config.toml
model = "masked image model"
encoder_norm_position = "sandwich"
encoder_fused_qkv = true
encoder_inner_norm = false
encoder_patch_size = [4, 4]
nesterov = true
adamw_lr_other_params = 0.00071
steps = 6900
lr_schedule = "linear"
Rows from block 7 of the encoder of a small masked image model, named by matrix and row number. Rows with one number belong to one neuron. Each number is 128 + 32 x the weight over its row's rms, rounded and kept within 0 to 255. All counts start at 0.
After each neuron's rows are labels from the 100 images, of 14848, where the neuron reaches its highest value: "lies over" is the class under the peak. Only what is clearly more common there than usual is listed. The data: seven-segment displays showing three digits. In brackets: how many of the 100, against the usual share in percent.
# fc1: MLP up (encoder.blocks.7.mlp.fc1.weight, 960x320), inputs 160-319
# fc2: MLP down (encoder.blocks.7.mlp.fc2.weight, 320x960, transposed), outputs 160-319

fc1.414 [ 83 150 214  97 180 106 128 128 150 123 121 136  92 145 138 128 152  49 192 128 168 139 127 132 128 176 224 138  85 143  88 201 145 122 128 138 103 150  93 186 128  92  86  92 128 144 164 199 192 137 128 179 136 128  91  93 118 144 107 128 147 138 105 128 158 161 143  68 128 109 141 138  95 128 134  44 191 116 136 120  64 142 128 126 131 150  55 128  96 128 180 128  72 143 128 128 177 128 112  93 103 154 110 120 128 129 128 216 153 159 201 175  99 166 128 128 116  87 107 128 128 100 136 128 144  82 139  81 141 158 164 128  92 128 128  85 128  70 161 128  57 128  84  82 168 128 175 115 132 128 168 128 182  93 144 116  99 120 124  61]
fc2.414 [ 83 128 191 163 128 161 104 167 125 135 165 130  40 115 128 128 126 128 128 156 145 128 115 128 124 128  75 161 128 113 103 128  35 128 128 155 138 128 172 125 130 128 128  72 142 188 128  80  62 128 128 165 158 112 121 222 137 128 144 179 112 150 108  90 118 156 128 128 126 124 176 181 128 128  94 128 109 160 170 108 128 210 123 174 128 118 128 134 107 111 127  96 197  81 128  88 128 205 128 199 128 134 128 175 137  98 128  37 172 130 128 128 128  95 128 179  67 128 158 112 159 155 115 128 129  27 128 135 119 128 142  49  98 171 118 101 169 105 107 149 120 139 128 122 128 139  97 185  57  69 147 149  74 119 125 104 111 128 200 128]
lies over: screen (89 vs 39.1)

fc1.427 [180 128 128 128 121  85 194 125 138  88 148 143  91 128 123 136 104  96 128 175 128 128 128 128 115 133 135 144 149 128 220 102 151 136 128 142 107 144  44 128 159 122 128  60 159 128 143 137 161 128 153 128 128 141 119 143 124 128 128 128 106 128 128 128 115 155  87 103 121 160 128 128  98 182 123 151 128 192 139 129 177 110 128 137 128 144 108 220 128 110 106 128 154  54 134  70  59 161  93 128 128 169 101 141  58 128 159 113 128 128 168 157 164 133 172  55 128 112 150 128 119 128 128 148 128 137 154 128 128 166 128 128 113 128 138 163 135  86 198 121  92 154  74 128  97 128 128  74  56 128 155 172  33 146 136 108 128 128 113 104]
fc2.427 [190 179 128 109 118 170 180 128 174  87  97 128 126  34  77 147  82 128 128 128 173 157 160 128 128 128  74 113 128 128 128  64 119 219  95 103 191 152 128 128 107 128 149 120  72  47 138 133 128 128 111 126 103 128 110 156 179 140 149 128  50 128 128 128 128 128 109 128  89  94 134 128 126 175 103 159 156 155  89  76 101 149 128 143 128 137 143 142  97 128 187 163 115  77 142 128 139 163 128 128 128 136 138 128 233 152 166 128 128  92  61 163 128 120  98 101 143 128 160  66 128 120 128 128 173  92  97 128 128 128 128 213 128 128 128 128 128 163 128  86 197 128 128 149 128 128 127 141 130 168 128 118 128 128  86 128 193 193 128 128]
lies over: screen (100 vs 39.1)

fc1.751 [ 96 136 184 128 128 186 128 114  94 137 128  91 156 129  92 128 128 178  87 128  74 128 198 128 111 112 102 128 117 160 174 111  67 118 117 162 130 144  96 195 186 187 162 128 170 128 128 150 118 128  57 133 114 128 188 103  84 122 118  93 168 181 108 128  75 112 128 116 128  65 128 128 142 170 140 128  98 128 118 127 114  98 125  85 128 154 127 139 134 113 183 128 169 150 124 128 109 112  93  75 127 126 148 104 219 128  79 132 125 118 128 145 161 154 128 142 110 164 126 128 132  89 174 174 128 128 122 207 157 255 128 140 110 100 139  52 128  99 128 142 119 154 102 162  69 177  60 128 128 185 128 128 128 150  77 144 140 128 193 120]
fc2.751 [144 125 136 128 157 155 128 153  73 135 105  97 142 149 162 135 128 174 111 128 143 133 128 109 107 158 116 133  41 176 128 102 128 118 104 128 114 135  89 128 126  96 183 113  70 128  91  81 128 188 111 142 103 110 233  83 126  98 128 128 162 127 120 135 133 128 180 128 184 160 128 128 114 151 124 115 128 128  89 128  99 115  33 107 129 109 143 128 128  50  42 172 102 128 140 128 128 106 114 107 146 128 128 128 110 102 128 128 169  89 101 128  70 188 199  96  80 112  63 138 128 128 197 128 128 126 143 149 130 133 198 116 128 128 121  93 124 128  32  74  74 110  83 128  70 146 128 128 128 128  87  69 138 128 114 166 189 137 128 124]
lies over: screen (76 vs 39.1)

fc1.570 [128 128 143 128 104 149  88 128 172 143 128 137 148 136 135 208  31 180 128 128  97 145 128 116 173 130 132 123 100 117 128 128  68  84 128 128 128 128 105 140 128  52 126 128 119 115 128 128 128 128  80 126 158 141  86 208  59 128 150 128 128 171 149 115 128 171 170 178 171 101  88 105 128 170 121 128 128 128 185 128 127 128 129  94 100 128 195 124  65 154 163 123 176  99 128 171 128 128 133  93 128 174 170 128 167  92  45  96 153 149 215 128  88 128 128  99 102 121 146 173 128 123 100 128 155  24 146 128 156 128 179 128 136 128 100  88 110 154 128 177  58 128 124 128 128 121  55 112 128 128 173 229 128 128  69 157 128 128  84 184]
fc2.570 [128 142  73 147  49  78 101  72  95 123  84  82 199  68 128 128 161 128 128 128 113 128 154 113 132 128  62  91 154 128 128 128 102 128  32 128  78 126  88 191  71 129  84 128 102 128 115 128 128 128 152 128 128 106 200 126 128 149 128 116 102  84 148 100 134 128  55 128 128 128 162 108 116 125 149 128 128 128 151  74 117 128  68 169 128 128 128 179 115 158 100  70  94 135 166 209 154  93 128 148  94 162 130 128 129  90 128 146 206 128 168 116  85 101 130 159 136 144  47 128 128 128 128  97 134 128  99  78 122 128  91 128 139 159 128 128 161 128 128 149 133 146 128 114 191  63 128 131 128 121 117 128 127 128 116 104 115 211 127 193]
lies over: screen (90 vs 39.1)

fc1.402 [128 152 120 114 128 114 161 128  83 128 128 106 124 142 128 116 128  66 129 190 123 164 128 109 124 117  83 128  61 128  84  87 128 194 179 110 178  48 149 128 168 128 128 128 128  98 129 127 108 179 185 128 137 179 152 120 128 143 127 209  94 128 126 128 157 128  58 128 103 128 111 128  86 168 128  94 128 130 173 217 100 128 111 174 140 120 155 128 156 132 141 108 178 106 182 156 199 128  77 128  75 128 128 128 128 144 158 146 188 154 128 128 128  44  15 134 128 125 128 128 131  64 128 128 147 166 207 128 128 168  91 126 154 128 164 150 128  71 134 138 128 140 128 172 128 166 162 167 181 128 128  79 156 128 128  44 150 130 128 177]
fc2.402 [101 163 120 128 132 128 134 133  64 128 132  87 128 103  65 128 128 128 128 180 169 128 128 128 128  94 128 114 133 112 104 128 136  54 112 137 128  83 151 215 128 160 144 135 176  65 143 193  73 128 128 151 128 128 138 217  69  89 113 128 146 103 108 163 128  93 128 119 190 128 191  57 137 126 128  89 125 133 158 128 114 105 128 168 128 121 124 147 108 128 165 197 154 128 128 169 163 128 150 184 160 171 161  95 128 128 128 128 128 128 165  83  98 143 104 105 118 180 191 157 170  53 128 123 128 169 141 128 202 104 105  65 139 128 106 129 133 128 125 109 128 128 110 128 141 115  89 164 128 121 128 128 172 128 176 128 128 215  97 114]
lies over: surround (100 vs 59.3)

fc1.80 [119 128 128 135  31 149 186 192 140 144 128 128 128  74 128 144 133 161  78 128  76 128 130 128  52 128 102 223 116 145 128 144 143 128 128 197  76 117 129 150 128 128 128 128 152 128 227 128 137  94 207 128 169 128 149 118  78  83 134 158 139 122 128 128 128 125  70 112 128 123 145 169 127 226 109 126 128 163 154 161 120 202 119  96 128 128 128 128 166 140 185  75 128 116  59 116 160 121 184 115 130 101 167 128  90 209 155 128 128 128 128 160 171 128 128 128  78 128 128 128 146 128 159 128 155 102  95 115 127 245 128 128 128 140 137 128 128  56 128 128 154 128 199 128 128 120 128 118 128 128 128 141  96 128 128 128 189 152 123 128]
fc2.80 [128 157 128 142  97 157 128  80 128 105 172 128 129  50 128 128 137 128 138 130 128 117 128 123 128  86 153 129 128 125 128 128 128 154 128 105 156  82 128 152 138  54 128 189 136 128 135 128 167 210 128 128 152 190 131 203 128 175 103 133 118 128 136 128 128 128 132 128 174 139 149 143 113 128 127 135 147 128 128 187  55 178  28 128 128 166 100 153 128 144 128 140 130 128 188  77 121 104 128 104 143 128 173 124 141 115 128 128 128 141 179 151 128 128 152  63 113  79  92 141 137 139  94 160 140 125 128 103 125 165  63 128  65 133  99 135 154 169 128 128 119  99 196 128 128 105 152 169 105 183 172 118 120 128 116 125 111 128  64  88]
lies over: screen (100 vs 39.1)

fc1.253 [128 188 128 128 108 128 123 141 129 137 130  99 128 101 113 195  54  81 128  92 165 186  47  99 128 236 170 128 203 128 128 128 128 128 128 134 128 152 128 163 137 143 128 138 128 105  79  54 128 183 192 128  76 128 128  80 128 128 128 128 124 183 144 146 143 193  83 128  98 120  92 117 170 128  98 128 128 128 167  94 128 127 128 183 128 138 145 128  51  89 128  80 158  85 137  31 100 121 142 128  83 128 128  80 165 111   0  67 144 100 105 139 157  86  36 128 130 138 128 103 194 120 144 222 151 128 128 111 108 128 132 119 136 176 128 130 113 114 114 131 128 122 143 128 116 130 158 128 184 128 135  49 122 188 128 139 128 128 165 117]
fc2.253 [144 128 107 128 130 110 185 128 153 197 105  62  78 167  78  99 128 128 128 128  90 128 128 145 128 128  66  81 128 111 159 128 128 128 159 161 137 139 124 128 128  94 155 131 128 128 110 128 123 155 142 155 128 133 177 107 179 128 111 128 101 141 112 203 128  89 128  85 145 178  76 126  76 128  84 135  40 176 128 101 118 128 146 128 128 128 109 133  84 128  66  86 100 128 128 128 157 171 128 128 128 111 182 166 181 183 127  63 159 128 162 165 141 128 128 138 126 181 130  89 156 128 111 104 128 174 128 132 149 128 142 128  80 115 188 128 119 155 128 164 143  99 162 128 124 128 128 194 128 171 128 225 104 128 138 128 128 101 128  92]
lies over: screen (93 vs 39.1)

fc1.742 [128 128  89 139 128 128 134 152 102 128  96 128 128 140 121 128 128 104 128 103 116 162 131 138  45 105 135 128 128 128 125 145 128 128 129 104  93 128 144 128 188 177 128  78 105 156 166 116 128  82 128 128  92 128 128 128 160 128 216 128 123 128 128 128 124 145 157 152 183  89  63 128 150 112 128 128 128 126  63 129 128  51 105  43  98 171 101 114  81 128 251 126 108 128 128  91 100 139 141 146 171 140 128  94 128 185 133 113 183 123  90 128  70 138 115 105 100 163 128  82 149 140 128 115 195 128 214 179 128  67 128 128 155 128 147  66  93 128 128 128 171 168 112  88 147  82 148 128  96 128 159 112 128 128  88 128 192 137 128 134]
fc2.742 [130 169 168 141 112  86 128  91  89 120 138 128 128  90 143  75  87 128 103 128 180 102  70 138 145 127 117  95 128  67 112 128 128 141 166  36 149 128 128 147 100 141 128 171 128  94 128 128  58 145 133 128 141 128 156 128 143  30  93 128 174 107 100 181  77  80 128 106  93 128 128 216 145  74 132 106 128 128 128  80  98 125 134 177 175 128 115 128 128 181 176 102 136 151 118 122 210 165 118 158 147 128 114 134 154 160 128 165  93 106 137 128 150  96 128 128 101 128 100 128 128 128  98 150  83 157 102 128 150 128 128  99 128 128 153 165 128 158 128 128  54  85 144  99  62 140 128 165 155 128  99 172 128 137 197  92  90 128 194 140]
lies over: screen (82 vs 39.1)

fc1.13 [148 112 154 198 128 128 128 127 158 161  54 141 146 128 123 135 128  88 101 128 128 128 144  95 106 128 113 169 176 139 169 128 130 139 128 164 184  68  73 128  94 171 128  97 134 128 154 128  66  83 145  93 128 125 158 128 221 181 100 167  30 128 142 128 119 128 118 128 161 128 114 148 104 128  55 128 104 128 170 196 128 128 135 128 126 137 136  68 178 128 128 134 128 136 110 139 118 140 129 128 152 117 128 165  50 102 128 128  82 156 120 128  41  66 152 128 128 104  63 128 138 128 128 202 128 128 128  64 137 113 127 111 177 128 128 123 192 128 128 137  97 131 128 106 128 167 128 107  49 128  73 106 176  84 128  67 155  88 128 165]
fc2.13 [150  69 108 128 138  92 105 128 137 133 121  51 152 128 128  98 105  92 128 157 161 128 102 128 128 141  60 149 128 148 128 175 128 143 128 128 128 136 187 114 178 162 205 111 128 110 128 111 128  88 146 122 132 173 136 167 173 128  85 142 142 147 189 118 128 188 128 128 151  54 128  53 128 121 165 192 186 111 128 177 145 128 106 128 128 107 128 154 240 147 118 128 147 101 128 142 128  96 184 128 183 128 128 151  89  46 126 227 128 128 128 153 128 128 122 131 149 187 146 128 134 139 128 144 170 194 128 128 133 130 100 138 128 128 181 119  67 140 128 171 185 176 139 164 128 128 109 165 128 110 148 146 128 128 112 142  91 125  85 128]
lies over: surround (99 vs 59.3)